A small multi-label image tagger, trained from scratch: 4.73M parameters, 1.5 epochs.
Rows from block 7, named by matrix and row number. Each number is 200 + 20 x the weight over its row's rms, rounded and kept within 0 to 999. All counts start at 0. After the name is the row's rms in percent of the matrix's.
# b10: branch 1 pointwise conv (model.blocks.7.b1.0.weight, 96x384x1x1, standardized in use), inputs 0-191
b10.10,105,264,164,200,150,169,200,200,200,200,178,193,221,200,200,182,200,200,185,121,197,200,200,279,226,195,222,214,224,200,235,200,200,200,260,200,179,179,183,213,200,200,232,167,255,163,200,168,200,194,200,200,200,202,200,190,200,190,193,200,140,200,164,200,211,171,192,200,200,200,225,200,170,249,200,200,228,193,259,200,219,213,153,200,199,200,210,200,236,200,200,182,236,202,220,256,179,188,200,200,200,200,200,220,196,200,180,200,200,200,195,215,200,214,200,200,200,200,244,200,215,200,200,200,200,200,200,240,176,208,176,200,200,200,200,217,212,200,200,213,205,200,200,200,189,225,200,200,200,242,200,200,200,200,196,254,200,200,200,218,198,200,200,200,191,228,200,200,200,163,213,239,217,190,252,180,204,200,215,206,155,200,200,229,200,177,200,200,188,209,200,179,200
b10.11,094,189,217,200,200,187,203,245,200,209,262,200,166,200,200,262,210,200,200,200,200,200,188,159,190,177,222,199,192,184,271,200,137,206,211,200,180,181,200,248,200,200,167,221,178,269,200,155,202,168,200,211,200,257,160,200,231,167,200,160,230,216,165,257,200,200,200,181,200,201,165,150,200,179,228,200,200,229,205,200,194,227,200,284,207,200,199,232,200,200,200,185,207,164,200,200,200,163,194,200,218,200,200,182,200,207,200,200,200,209,200,200,200,168,196,212,193,200,200,200,200,200,200,173,233,209,157,200,167,199,188,197,200,200,261,206,189,200,262,200,204,200,200,200,200,216,200,200,200,208,200,147,200,173,180,182,200,200,200,214,232,200,238,236,208,171,223,140,200,200,148,200,200,200,200,175,205,200,246,200,189,184,232,200,200,200,200,219,207,200,182,200,225
b10.12,108,200,172,200,283,180,197,200,200,210,212,200,196,200,200,211,164,201,209,176,200,200,200,193,186,219,200,200,167,207,194,200,225,229,177,200,200,190,200,200,200,200,193,170,208,200,235,200,200,200,173,200,210,196,200,159,228,174,200,176,197,200,200,219,218,196,200,232,155,246,166,200,210,166,157,160,200,200,200,235,210,200,154,200,200,213,193,184,243,215,216,200,212,241,200,181,200,200,166,200,200,200,165,281,200,199,201,200,200,170,182,211,200,210,200,200,200,233,200,200,196,200,200,183,212,200,210,200,242,200,200,200,161,240,200,143,247,200,200,196,182,200,148,161,200,193,200,225,200,200,168,222,200,200,200,163,200,200,220,200,200,176,200,244,200,202,202,178,237,200,186,215,192,215,200,231,161,200,200,231,200,200,235,179,182,211,225,200,235,205,197,196,187
b10.13,095,268,254,200,235,200,223,200,154,188,200,252,225,200,244,200,200,200,179,204,208,171,156,285,186,145,200,206,178,122,200,200,191,208,192,208,200,200,229,229,204,207,148,144,200,200,270,143,271,172,200,234,212,165,200,193,200,266,142,200,200,200,200,156,223,215,209,200,200,211,216,179,225,200,200,186,200,208,224,144,200,189,208,179,183,200,189,200,147,208,200,234,168,246,217,158,231,200,200,213,200,200,200,177,200,217,161,200,200,200,200,232,200,200,200,170,190,176,200,200,200,200,196,226,242,200,200,182,214,200,198,200,196,200,200,197,256,186,184,200,200,200,200,200,200,207,190,200,200,200,200,215,200,200,200,200,190,208,229,200,200,211,200,200,238,190,237,228,191,200,200,200,176,203,200,200,180,200,200,171,217,227,200,158,233,237,206,209,208,198,200,200,200
b10.14,097,136,200,200,200,179,191,200,161,227,200,200,176,191,200,200,200,200,200,235,226,200,126,172,268,260,200,200,253,186,157,200,277,200,230,195,200,200,200,200,187,200,200,234,200,243,200,201,200,200,219,200,179,165,193,181,200,162,200,216,259,223,200,200,184,221,253,224,229,237,159,204,160,226,203,245,220,242,200,202,200,200,103,200,161,200,200,176,195,187,249,234,200,242,200,309,200,204,200,200,200,204,189,179,200,200,200,176,200,187,200,196,206,192,200,200,175,200,200,195,200,172,208,204,226,200,200,200,179,157,200,188,200,200,196,200,166,162,202,200,200,200,199,232,200,248,200,220,209,200,200,213,184,200,194,181,215,200,200,197,186,227,172,200,200,200,209,200,181,200,200,200,200,198,227,200,200,208,202,200,189,200,192,200,177,200,200,180,203,208,188,200,238
b10.15,102,214,190,224,212,200,200,200,143,200,197,200,193,213,280,178,200,219,200,216,197,200,200,200,160,177,200,157,209,214,260,200,187,200,200,200,254,155,200,200,212,215,180,225,235,237,200,260,200,200,190,193,200,177,256,200,200,200,200,202,266,227,182,202,200,236,146,200,260,195,200,200,200,181,200,189,186,163,200,200,175,200,250,200,200,200,200,260,200,222,200,231,200,188,200,200,160,200,225,200,155,200,197,208,200,200,194,197,200,200,200,200,194,213,200,200,163,200,200,210,209,169,168,200,180,182,200,178,200,247,178,200,174,200,171,200,235,174,200,185,205,200,190,200,200,200,156,213,158,200,197,200,200,200,211,200,156,200,200,223,200,160,214,200,200,163,236,186,171,202,201,200,200,179,230,200,200,167,141,151,204,200,197,196,200,200,171,213,200,200,200,200,225
b10.16,100,179,200,200,200,206,153,200,257,157,200,200,200,179,156,200,200,178,210,200,196,200,230,228,200,200,154,161,188,216,200,200,124,200,197,210,200,227,191,202,266,176,200,200,200,217,200,171,207,200,268,221,200,216,176,183,200,208,200,184,210,200,242,199,174,219,200,204,216,177,290,229,200,165,241,200,155,200,200,178,200,175,200,200,214,213,181,200,200,184,200,199,200,177,228,200,200,200,199,200,207,200,193,230,200,200,200,219,200,200,200,214,200,186,200,200,199,231,200,187,200,200,173,200,170,200,182,165,200,203,198,200,181,224,200,209,197,200,219,203,200,195,200,198,200,200,167,181,200,234,200,200,190,200,231,193,200,191,200,175,189,200,173,200,189,200,200,236,200,200,169,200,200,200,200,200,258,190,168,194,162,200,207,179,257,200,200,209,163,200,200,197,194
b10.17,107,227,200,200,184,199,139,200,188,200,213,200,244,167,200,189,208,200,204,177,214,161,200,232,200,200,212,154,200,200,202,224,200,146,196,244,248,213,239,200,206,200,234,200,209,200,200,157,200,180,176,200,253,200,200,200,200,200,200,200,168,200,200,206,221,200,200,200,223,193,200,184,240,204,200,256,201,200,241,178,200,167,200,139,200,245,210,200,200,200,186,200,186,198,200,200,200,171,211,200,200,200,172,200,200,200,193,220,210,211,200,207,200,203,169,255,137,200,203,184,245,200,219,213,200,200,200,200,200,179,200,200,200,163,227,213,200,281,125,200,263,185,181,200,193,198,200,200,195,200,275,200,220,215,176,200,200,200,253,200,200,200,162,200,189,200,196,200,200,193,182,200,200,195,166,200,260,215,200,175,200,200,191,205,200,200,218,200,223,192,200,182,200
b10.18,096,200,191,196,153,200,165,200,181,200,200,202,193,200,204,200,200,200,199,181,200,200,200,211,210,243,200,200,207,200,200,200,223,200,200,144,201,163,146,223,182,223,200,242,256,200,212,200,177,192,179,172,280,200,158,195,173,200,165,200,219,259,200,183,176,181,174,188,213,200,211,200,200,273,152,200,200,234,237,217,176,257,163,200,200,156,200,200,200,200,200,200,233,200,192,378,184,194,200,200,200,200,167,176,192,200,217,200,216,200,172,196,200,184,183,200,200,196,200,200,200,200,200,180,184,204,198,200,195,200,185,207,200,221,191,186,200,181,186,164,219,217,155,200,200,228,200,230,200,194,200,200,200,200,200,200,230,200,200,200,183,200,226,200,200,201,200,200,200,244,183,200,200,178,219,200,186,184,170,201,202,200,176,200,192,200,200,211,200,200,176,200,222
b10.19,096,200,168,200,200,206,200,145,206,200,200,183,200,195,200,215,169,180,187,200,170,200,164,204,263,200,208,150,267,200,238,199,200,200,200,200,254,219,200,177,142,200,185,200,221,223,169,237,200,200,148,200,200,224,200,147,209,194,200,259,213,200,226,156,254,169,200,200,336,200,217,200,168,254,200,200,212,200,197,200,200,200,217,200,271,200,204,192,200,218,178,173,200,227,193,180,200,200,222,200,200,200,200,200,170,202,254,200,222,200,200,200,200,167,175,200,153,200,206,195,170,194,200,200,200,200,200,199,189,200,200,193,200,229,200,200,235,200,205,200,200,200,200,200,238,198,183,170,248,200,200,200,192,200,201,144,236,200,162,200,201,200,200,196,196,200,200,200,190,200,203,200,200,195,197,207,200,200,200,200,223,200,197,210,200,186,200,200,160,200,200,214,200
b10.20,100,165,200,200,200,228,200,200,200,232,200,213,200,232,200,200,168,203,185,193,200,200,124,148,230,193,200,242,229,200,162,202,178,165,267,200,213,200,200,223,200,200,200,240,200,206,229,200,185,181,301,187,213,192,200,200,200,200,180,200,220,215,172,286,175,200,200,200,200,200,185,183,168,215,167,200,200,254,187,200,200,219,149,200,200,229,395,200,200,197,161,200,200,221,200,184,220,213,200,200,200,200,217,200,200,200,206,200,190,210,217,200,200,200,200,200,200,200,163,205,246,192,220,177,200,200,205,195,200,194,170,200,200,178,200,200,200,200,200,200,237,200,221,225,177,200,200,200,200,200,182,200,200,200,200,194,238,200,200,200,200,189,200,200,200,186,200,186,200,188,217,200,200,177,203,200,200,200,200,200,232,200,200,190,200,200,190,200,209,231,200,197,200
b10.21,105,175,200,192,200,214,259,184,200,182,200,200,200,180,200,148,243,202,200,198,200,200,188,181,254,200,200,171,200,200,198,200,190,209,200,166,200,200,200,150,244,227,182,200,167,245,202,166,200,214,220,198,154,200,273,200,200,200,200,200,239,200,186,189,200,200,257,200,200,200,200,200,200,181,200,212,200,200,171,200,170,200,190,187,210,200,241,215,200,171,200,205,200,162,176,200,276,200,200,200,200,189,200,200,224,201,188,200,200,200,232,200,188,214,201,200,200,200,200,184,209,220,200,201,200,200,200,222,219,200,200,182,240,245,166,194,200,200,178,200,175,200,200,210,226,200,200,147,200,200,200,208,202,208,200,206,187,200,196,187,262,200,200,195,238,144,218,200,200,200,200,216,201,182,195,163,219,191,171,190,171,200,200,180,200,200,222,200,200,245,178,200,200
b10.22,094,190,200,200,198,196,200,201,200,224,200,200,200,200,161,200,163,206,186,200,200,200,236,267,200,168,232,202,200,200,200,200,202,200,234,203,200,192,215,212,168,200,200,200,200,200,196,200,246,207,200,200,265,185,150,200,248,180,200,200,237,207,149,201,408,200,207,179,198,200,200,159,164,200,201,143,200,128,223,200,200,160,264,200,183,200,200,236,200,200,160,200,200,200,249,137,147,168,219,200,181,193,179,184,197,215,200,219,200,209,200,200,200,200,225,200,200,200,157,200,206,200,200,200,207,200,200,200,200,200,200,200,200,184,200,200,200,200,200,200,233,197,200,200,200,198,213,200,200,200,200,197,200,180,179,200,252,200,200,200,200,199,200,200,200,160,200,217,192,200,200,230,200,200,200,169,217,200,200,200,200,200,191,200,174,197,200,215,200,222,186,218,202
b10.23,099,211,200,199,200,220,197,200,200,200,200,230,166,200,200,192,234,200,232,218,200,214,207,200,176,211,187,150,200,228,173,232,200,223,179,200,200,249,273,151,247,200,200,200,248,200,200,165,200,200,200,166,200,236,200,200,234,200,200,178,200,200,221,200,200,200,200,200,212,200,181,198,200,241,205,214,251,200,197,200,200,200,200,200,200,200,211,155,200,212,197,200,243,189,200,251,226,136,200,200,200,220,200,199,257,204,176,183,200,200,217,216,200,204,200,200,200,200,200,214,188,199,193,228,200,200,200,200,200,200,157,200,194,187,178,204,200,194,185,200,200,200,200,209,228,177,186,227,200,259,200,200,233,221,200,213,176,199,180,200,200,185,178,154,179,192,188,185,173,200,200,200,140,184,200,176,238,200,159,200,157,200,200,213,237,200,199,218,200,200,200,188,178
b10.24,099,193,164,200,158,192,224,196,219,200,190,200,200,103,200,248,153,221,217,200,200,161,200,196,200,200,194,230,158,202,214,200,152,165,200,170,193,200,200,200,216,200,164,200,200,192,174,200,200,164,323,184,217,194,193,200,200,200,200,180,200,241,175,206,131,200,200,200,220,200,185,244,158,238,193,199,196,200,213,200,179,200,160,200,200,200,200,188,167,175,200,149,200,200,200,257,200,200,175,203,200,200,200,215,214,200,200,248,200,215,200,211,211,197,213,200,200,200,200,200,200,160,159,200,196,200,145,200,170,204,200,197,232,200,200,207,200,200,212,200,200,225,184,197,226,257,200,200,210,200,200,200,218,200,201,200,207,200,200,241,170,181,200,200,200,200,200,209,200,200,200,195,183,212,200,200,200,167,175,200,200,200,200,234,200,191,200,233,205,220,173,200,180
b10.25,094,229,200,187,200,200,200,135,256,200,239,200,200,194,228,200,200,200,140,197,200,200,167,143,260,205,214,184,200,200,200,200,176,277,200,200,209,200,171,223,182,216,200,200,200,257,201,166,264,200,239,208,216,219,206,200,212,191,195,205,246,200,224,192,200,200,262,207,200,178,200,200,163,200,175,200,229,145,200,200,201,200,200,200,209,200,200,200,200,231,208,200,201,200,200,191,202,219,200,240,162,200,243,200,209,211,200,194,239,178,200,200,200,190,237,200,200,229,199,200,177,200,200,200,200,187,215,187,200,200,200,205,200,200,200,200,200,200,200,200,200,222,200,200,200,200,200,200,213,200,200,200,214,200,200,200,194,200,214,214,177,200,200,186,200,214,239,201,200,225,200,197,200,200,200,200,174,199,155,200,211,203,200,203,200,205,200,231,167,187,199,234,200
b10.26,106,200,212,241,175,205,200,200,210,200,200,200,197,243,200,181,200,237,181,240,148,200,200,178,283,200,200,200,158,200,150,203,338,259,200,200,200,200,212,156,200,245,200,159,200,214,195,237,200,185,200,200,200,200,238,200,187,200,224,250,204,200,200,200,129,200,281,182,205,201,200,200,151,182,177,200,200,152,200,200,200,200,208,200,200,189,200,200,200,200,256,200,200,200,200,201,192,200,200,200,174,205,200,200,180,200,217,200,217,200,200,200,200,196,200,198,249,200,219,200,216,200,200,172,200,188,200,200,203,200,200,200,204,200,200,204,200,200,200,200,200,200,204,200,200,223,200,160,200,206,200,240,176,172,181,200,200,206,183,200,200,200,200,192,200,218,200,200,222,200,177,213,206,200,207,179,221,200,200,218,233,200,200,195,232,200,205,200,200,200,200,205,200
b10.27,101,141,219,274,200,135,176,200,215,200,195,223,200,200,199,226,214,200,228,200,215,200,265,200,210,200,200,308,200,200,200,239,129,158,191,200,200,200,197,146,198,200,200,200,161,200,200,236,200,199,174,200,193,165,209,228,200,200,200,200,200,208,200,200,200,194,158,200,200,200,274,200,135,200,214,200,149,161,200,187,197,222,235,195,167,183,155,200,253,200,189,188,204,200,218,251,178,200,200,200,200,187,181,200,200,200,168,200,200,191,161,200,200,181,245,200,200,200,211,171,208,200,232,198,200,200,200,202,212,200,182,176,200,200,228,193,143,200,180,200,200,200,175,151,187,200,188,175,200,213,200,215,200,200,200,200,217,224,200,200,200,200,200,214,194,176,200,209,209,200,167,200,164,186,200,239,208,200,200,200,200,200,189,200,200,224,199,200,180,237,200,200,200
b10.28,107,181,211,200,200,199,200,200,200,181,200,169,222,200,200,163,284,200,241,200,220,216,200,166,189,160,167,176,200,201,200,258,237,200,220,236,200,224,144,236,194,200,167,200,212,200,172,200,200,192,200,183,216,246,225,200,175,200,200,237,161,210,200,177,192,191,200,213,200,211,187,200,242,200,200,200,200,200,200,223,171,200,200,237,200,200,232,146,200,236,264,195,200,200,200,200,200,163,194,215,200,200,200,237,200,247,187,200,159,200,200,200,200,248,211,200,200,200,218,200,190,179,160,200,200,200,231,200,200,162,172,246,200,200,200,200,182,200,249,200,200,177,200,200,186,200,200,244,165,200,172,200,183,200,213,200,167,200,228,272,181,200,190,199,168,239,208,202,200,185,200,182,200,230,162,266,231,200,201,200,200,200,200,179,182,204,200,200,200,179,241,200,200
b10.29,103,291,170,232,200,212,181,200,200,274,164,200,200,202,288,216,209,200,200,168,200,250,146,214,200,200,200,200,245,200,200,200,270,186,200,200,153,154,232,200,200,200,81,200,230,191,247,200,200,201,200,221,207,172,200,200,210,200,200,210,200,204,137,180,212,200,192,200,227,200,171,200,155,200,156,200,157,200,171,200,217,200,184,200,285,208,200,170,200,200,156,200,200,202,200,183,246,217,200,200,216,190,200,200,222,200,200,230,200,186,206,200,200,209,169,212,210,148,219,196,200,200,181,212,200,200,200,200,200,209,200,207,200,207,170,200,185,251,200,200,193,200,200,200,200,193,184,199,199,200,200,150,191,188,200,165,177,216,200,200,204,200,180,223,200,195,222,207,200,205,200,165,200,200,200,200,200,222,238,211,176,218,200,199,199,223,200,220,187,200,200,200,200
b10.30,105,165,253,200,182,200,204,200,200,267,176,200,201,191,216,208,185,206,181,200,261,200,144,169,181,197,210,200,135,179,187,167,164,180,244,247,200,208,198,177,219,202,250,211,200,200,200,184,211,200,200,283,185,200,200,177,195,200,200,200,208,186,200,210,198,197,174,221,200,200,209,228,207,200,190,179,148,251,185,200,200,184,200,200,163,200,271,200,240,200,217,217,205,200,200,200,157,177,200,173,200,200,167,218,198,200,200,193,190,200,200,200,200,208,200,195,139,181,200,200,200,200,220,183,200,171,197,215,200,245,212,200,200,204,200,200,220,200,200,217,200,200,206,200,200,200,144,230,200,214,200,200,200,177,189,200,173,200,200,198,200,200,180,184,200,200,174,200,200,194,221,204,187,174,174,152,200,210,200,222,240,200,200,205,197,184,200,235,200,200,200,200,200
b10.31,095,232,200,242,200,176,148,191,197,211,205,246,236,252,206,200,200,195,155,200,200,180,200,264,200,200,200,131,187,200,216,158,200,200,300,221,251,200,200,235,200,207,200,200,200,200,275,200,212,200,180,200,200,200,200,200,200,200,186,200,201,185,250,210,247,255,200,200,200,180,200,200,200,200,234,200,200,260,262,179,200,200,276,200,132,200,251,224,224,200,200,121,200,200,200,181,175,184,200,200,156,200,200,200,138,200,284,195,200,200,200,200,200,200,200,202,200,200,200,200,200,197,191,160,200,200,200,200,200,200,190,200,221,200,200,156,200,200,181,204,200,200,200,200,167,171,198,200,200,191,200,199,200,200,246,200,200,200,200,200,200,174,235,211,200,200,200,200,184,200,200,200,200,200,200,200,200,200,200,237,200,200,212,200,214,200,200,231,191,200,192,199,200
b10.32,100,207,200,200,167,200,156,200,151,189,251,200,224,200,200,200,200,240,200,200,200,200,182,222,200,200,258,225,200,219,195,200,200,188,209,200,116,200,200,240,175,200,251,186,200,200,203,168,249,184,218,225,178,181,217,248,200,133,159,234,203,200,198,200,270,200,200,190,227,127,200,180,200,200,200,210,175,140,308,200,200,200,227,224,200,189,211,200,200,200,194,199,200,208,218,181,188,180,200,227,197,202,200,195,200,200,200,163,200,200,200,172,178,195,214,200,231,214,200,200,233,200,211,207,200,200,200,200,225,200,200,185,187,162,229,166,200,227,200,200,186,219,200,230,200,200,240,200,157,200,200,200,200,175,200,200,200,197,200,185,200,161,200,200,200,200,200,190,211,200,183,200,200,200,161,205,200,200,192,200,168,221,200,200,200,213,200,200,179,200,247,247,206
b10.33,094,200,266,200,200,136,124,229,200,198,200,200,152,181,196,171,192,200,200,200,202,200,184,245,200,258,266,200,200,205,178,221,281,206,200,200,196,185,268,200,200,212,272,200,217,200,214,235,200,200,166,153,159,200,213,201,217,228,140,201,200,165,220,173,151,250,200,200,117,187,237,203,200,200,200,200,200,200,200,200,200,200,214,146,200,200,200,200,190,200,201,200,200,200,200,200,200,200,200,243,172,200,200,233,200,186,207,210,198,157,200,241,204,200,200,200,225,200,200,163,200,146,200,178,200,219,200,200,195,200,200,193,197,189,200,256,200,200,200,195,177,211,241,200,198,200,237,200,246,200,200,200,222,200,220,200,227,200,200,200,216,200,200,200,191,227,200,200,200,200,200,200,200,200,197,183,200,228,185,247,200,259,200,200,186,200,200,200,200,202,200,190,163
b10.34,106,200,283,165,157,200,172,200,201,174,200,225,200,200,200,184,200,200,206,200,229,214,200,200,200,220,200,202,200,200,200,200,188,215,200,245,194,203,239,248,231,223,271,200,160,201,200,196,185,200,222,200,149,200,200,200,171,155,211,174,185,170,200,232,200,184,200,194,200,200,171,220,139,200,207,183,165,209,252,177,200,200,124,200,201,200,200,167,200,225,161,163,200,159,200,176,200,200,173,200,200,183,192,213,200,200,200,200,229,231,200,222,200,200,200,257,175,200,143,200,181,200,219,200,200,174,200,167,191,200,210,200,200,200,200,200,200,200,200,173,200,228,200,205,200,232,200,199,227,210,200,200,188,200,204,200,200,200,200,200,248,219,200,184,165,186,190,229,192,200,200,200,200,237,200,202,200,193,173,183,200,163,183,223,194,223,214,200,228,218,215,222,200
b10.35,089,231,199,200,200,200,148,181,200,170,295,194,238,200,236,234,214,253,200,181,200,200,119,200,210,144,158,200,200,200,260,200,181,263,200,137,206,220,163,268,200,233,200,176,200,310,200,150,229,200,187,200,183,204,200,147,200,200,155,211,200,200,200,200,200,200,200,180,200,222,204,200,213,200,235,200,200,156,232,175,200,200,200,240,200,214,209,200,200,189,217,200,200,200,227,200,200,230,200,200,196,199,200,219,200,177,178,200,200,200,159,200,200,227,198,189,240,200,200,200,200,181,200,200,206,200,254,200,200,200,169,206,242,200,201,200,200,200,200,200,160,200,178,177,200,211,144,184,200,200,205,200,200,200,211,200,200,179,200,239,173,211,188,194,194,200,200,196,200,195,186,179,200,176,254,171,200,220,168,208,179,200,190,175,216,242,195,210,193,195,241,200,201
b10.36,107,200,200,200,200,200,235,192,207,200,180,208,197,170,233,234,182,200,179,249,200,200,192,165,200,200,178,200,211,198,185,204,200,200,200,200,200,207,210,200,226,213,238,164,200,200,215,206,200,200,227,208,168,200,250,192,194,200,200,200,200,210,189,200,165,200,200,203,200,228,200,200,212,200,191,200,200,215,205,240,222,200,200,200,200,170,200,200,258,197,200,200,159,191,200,234,200,160,200,200,200,200,200,200,147,235,213,200,200,200,241,264,200,200,235,196,200,211,200,163,200,163,197,143,200,180,200,195,200,200,251,200,200,200,200,200,200,200,169,200,201,220,200,200,200,200,200,200,240,163,200,200,212,212,218,205,200,200,224,218,200,166,200,238,200,186,213,201,223,200,216,232,215,180,178,200,200,219,200,201,153,186,255,140,200,257,200,200,205,160,231,227,215
b10.37,104,182,200,159,200,187,200,200,200,223,240,228,225,200,234,266,214,249,200,220,182,200,188,171,200,200,200,200,200,200,236,200,200,200,200,200,238,207,200,200,176,200,211,199,187,273,200,200,200,178,229,217,163,200,200,200,179,222,216,200,176,167,200,200,225,219,235,259,200,228,189,200,170,200,199,237,267,191,200,200,152,200,200,186,200,225,169,200,199,200,282,201,200,236,200,200,185,241,200,200,210,223,200,200,178,230,152,200,200,200,200,195,200,222,212,200,200,216,206,181,128,182,200,229,200,152,200,207,200,219,203,200,186,192,190,200,200,192,200,210,232,200,200,167,200,124,200,144,181,200,200,200,209,239,210,200,214,200,200,163,154,200,226,200,233,258,227,226,200,200,200,200,200,200,200,200,151,205,200,180,234,200,200,200,187,200,215,230,200,200,195,218,200
b10.38,094,200,200,224,200,200,140,225,200,200,200,252,137,200,200,223,173,172,200,177,238,200,231,162,137,197,200,225,200,212,200,231,200,173,169,192,200,162,200,200,208,200,145,187,188,200,200,265,170,200,181,200,200,182,200,196,162,200,200,200,287,192,156,200,182,232,200,208,200,258,200,202,163,154,200,163,176,243,159,200,186,200,200,172,166,200,122,238,200,200,165,200,162,260,183,212,152,232,218,213,200,208,200,160,188,200,200,200,200,195,192,200,200,200,200,200,200,186,200,169,200,200,200,200,159,183,200,200,213,226,200,187,213,159,200,200,157,200,200,200,200,250,200,200,200,202,221,161,200,228,200,200,200,200,200,200,163,207,200,162,190,200,200,200,200,200,162,202,162,200,200,200,194,200,163,200,212,200,187,197,200,212,194,248,200,200,194,245,239,277,200,200,200
b10.39,093,188,200,182,200,226,252,178,200,200,250,200,200,156,200,194,200,200,200,257,200,200,177,200,206,223,166,320,192,200,153,171,222,254,134,154,193,252,200,175,231,175,200,239,183,200,200,203,183,200,200,200,226,162,212,228,200,200,166,196,200,253,200,200,200,237,243,159,200,199,200,185,200,200,200,295,200,200,244,211,200,204,200,200,195,186,200,200,198,200,187,200,226,144,200,250,200,161,189,209,200,205,231,156,184,200,211,200,234,200,200,218,200,180,200,206,178,205,200,200,200,200,200,156,242,145,166,200,166,200,213,200,179,200,182,201,210,200,200,188,171,162,189,217,178,200,200,200,200,200,225,200,200,200,159,173,177,200,200,183,200,200,213,200,188,187,200,200,203,194,200,200,214,200,183,153,202,200,200,200,207,200,200,200,200,174,228,200,200,244,184,200,242
b10.40,100,244,200,213,200,188,179,200,248,200,200,200,200,215,200,181,229,200,213,162,202,183,210,200,200,200,200,231,175,200,215,147,200,184,201,178,200,181,200,230,276,200,162,200,200,200,150,162,200,229,200,200,200,200,191,200,200,200,200,255,200,200,200,185,200,200,191,141,134,200,200,200,200,201,211,168,200,211,200,179,262,178,200,226,200,200,200,271,244,200,188,182,182,200,200,132,174,200,224,190,200,229,184,218,203,200,186,200,200,200,200,226,223,200,191,226,214,228,173,202,200,200,200,200,144,200,200,184,180,260,200,200,197,204,200,200,233,161,197,200,176,200,215,200,200,200,188,200,200,200,200,228,200,149,200,254,186,195,200,200,196,233,189,200,208,174,200,187,197,200,200,200,200,200,187,200,178,200,233,229,200,212,139,179,200,200,189,200,167,203,171,200,184
b10.41,098,233,200,175,231,234,200,264,194,200,200,113,268,200,233,200,200,200,231,200,200,200,161,324,200,149,200,200,210,200,200,200,200,200,200,181,200,282,208,200,209,205,200,200,200,168,200,200,212,169,200,204,200,224,186,200,231,200,194,175,153,243,165,200,306,200,200,234,206,200,200,200,207,200,190,203,200,126,233,200,200,200,222,200,183,200,200,200,198,231,228,247,200,188,257,153,157,200,200,200,203,200,191,200,168,174,200,200,199,200,200,165,222,193,200,200,202,200,200,200,200,230,200,200,200,200,200,209,200,205,234,200,200,200,200,200,180,200,149,200,188,209,200,200,200,194,237,200,198,192,200,200,213,199,200,200,200,200,198,218,200,164,177,200,185,184,200,200,205,200,200,186,200,231,221,200,200,185,200,200,177,200,219,200,200,200,220,156,176,200,200,200,232
b10.42,099,204,201,211,182,200,200,200,200,216,200,200,200,200,187,200,200,190,200,192,200,199,200,193,200,160,184,209,154,200,200,168,147,171,200,230,200,200,136,177,200,200,200,221,192,175,269,190,226,200,240,211,257,200,153,235,200,174,200,196,179,200,200,243,225,186,184,200,200,200,117,200,209,200,191,200,177,200,197,163,200,200,159,200,227,226,223,263,207,200,200,200,200,211,200,200,163,200,200,200,200,200,200,166,200,200,186,189,187,200,200,227,200,200,200,200,200,227,200,181,200,200,228,200,200,169,200,215,200,200,231,200,200,186,200,200,200,200,200,167,200,193,200,202,193,173,200,200,212,199,200,200,200,164,218,163,224,200,161,161,192,200,200,200,162,230,197,200,200,205,200,214,179,204,200,187,206,224,200,200,200,200,200,200,200,200,228,200,238,200,200,217,213
b10.43,093,200,200,151,216,284,196,200,178,200,179,208,214,296,200,200,186,183,200,194,240,200,146,121,90,157,196,200,200,200,200,200,151,200,218,200,200,200,210,200,200,140,242,200,163,195,184,200,200,200,200,183,200,200,187,168,200,200,200,202,200,219,160,200,200,200,200,200,244,200,149,200,223,200,177,174,180,200,200,200,247,264,192,200,200,200,192,165,200,239,200,200,206,200,200,224,200,173,200,264,200,200,200,147,160,200,188,209,209,207,200,222,200,207,191,200,200,212,201,211,200,200,187,200,200,200,200,200,200,200,156,200,195,179,200,216,200,203,200,211,196,200,200,200,144,183,196,218,200,216,147,200,200,200,235,200,216,206,200,200,198,200,192,185,229,200,200,200,200,262,204,220,200,195,200,200,200,200,248,178,183,232,200,240,200,200,198,200,200,162,200,200,211
b10.44,096,246,200,248,200,209,200,200,187,200,200,200,222,200,200,200,200,200,205,173,200,200,157,213,200,251,162,155,194,200,161,181,200,200,174,175,200,200,200,171,222,171,200,204,194,200,249,213,185,279,193,233,200,180,200,200,188,237,200,200,200,200,200,172,148,200,200,200,172,262,151,200,230,200,200,166,200,273,200,205,218,200,143,200,173,200,200,200,192,182,200,200,200,200,197,200,200,200,200,225,200,150,200,200,200,213,200,182,213,200,200,230,221,203,200,200,212,200,200,195,204,168,147,200,186,200,200,200,230,213,200,200,200,200,236,200,200,200,186,200,198,210,194,242,170,200,200,244,214,200,209,245,200,200,234,231,200,213,200,200,211,200,200,200,200,191,230,240,200,188,200,182,200,200,187,200,200,200,200,200,179,200,223,207,112,213,196,216,162,206,223,167,200
b10.45,097,200,204,150,167,173,226,224,200,173,205,158,199,180,150,198,200,200,203,200,200,200,283,185,200,164,207,227,192,228,185,215,185,249,200,159,200,240,200,200,200,200,200,201,200,200,201,152,120,205,200,200,200,200,200,200,200,200,200,153,200,224,184,188,236,199,200,200,200,200,192,159,135,200,224,207,200,234,200,200,156,155,174,159,200,153,149,200,203,200,200,299,220,200,183,191,176,200,212,200,197,200,242,219,200,200,200,182,201,200,251,249,226,200,250,208,152,200,200,200,214,200,228,200,208,200,234,222,200,182,200,172,163,193,222,200,200,197,247,190,219,200,200,161,200,200,210,226,189,196,184,179,185,200,212,191,200,197,225,200,200,200,200,195,183,183,200,200,200,200,213,217,200,183,213,221,210,200,218,200,216,200,200,194,207,173,189,175,157,200,200,200,200
b10.46,093,191,322,200,142,200,202,200,227,190,135,200,200,200,200,200,174,211,200,207,215,200,200,200,230,237,200,200,200,200,201,233,198,200,200,200,200,172,344,200,200,200,216,200,200,166,210,221,187,200,168,224,200,200,200,158,200,200,234,162,200,197,169,186,207,200,200,179,206,117,200,169,200,200,200,200,153,226,212,182,200,188,200,200,200,200,229,150,200,206,200,200,230,161,200,165,200,237,200,200,200,200,200,156,200,156,151,200,186,200,213,207,200,182,200,161,200,200,200,200,181,259,201,221,200,200,191,200,200,200,175,220,215,197,200,200,200,192,200,200,200,200,200,200,235,200,257,179,200,200,200,200,200,229,200,200,223,184,200,200,224,200,200,200,204,200,200,200,200,200,177,245,218,173,200,200,210,200,160,195,200,213,200,200,207,200,217,168,200,200,165,176,200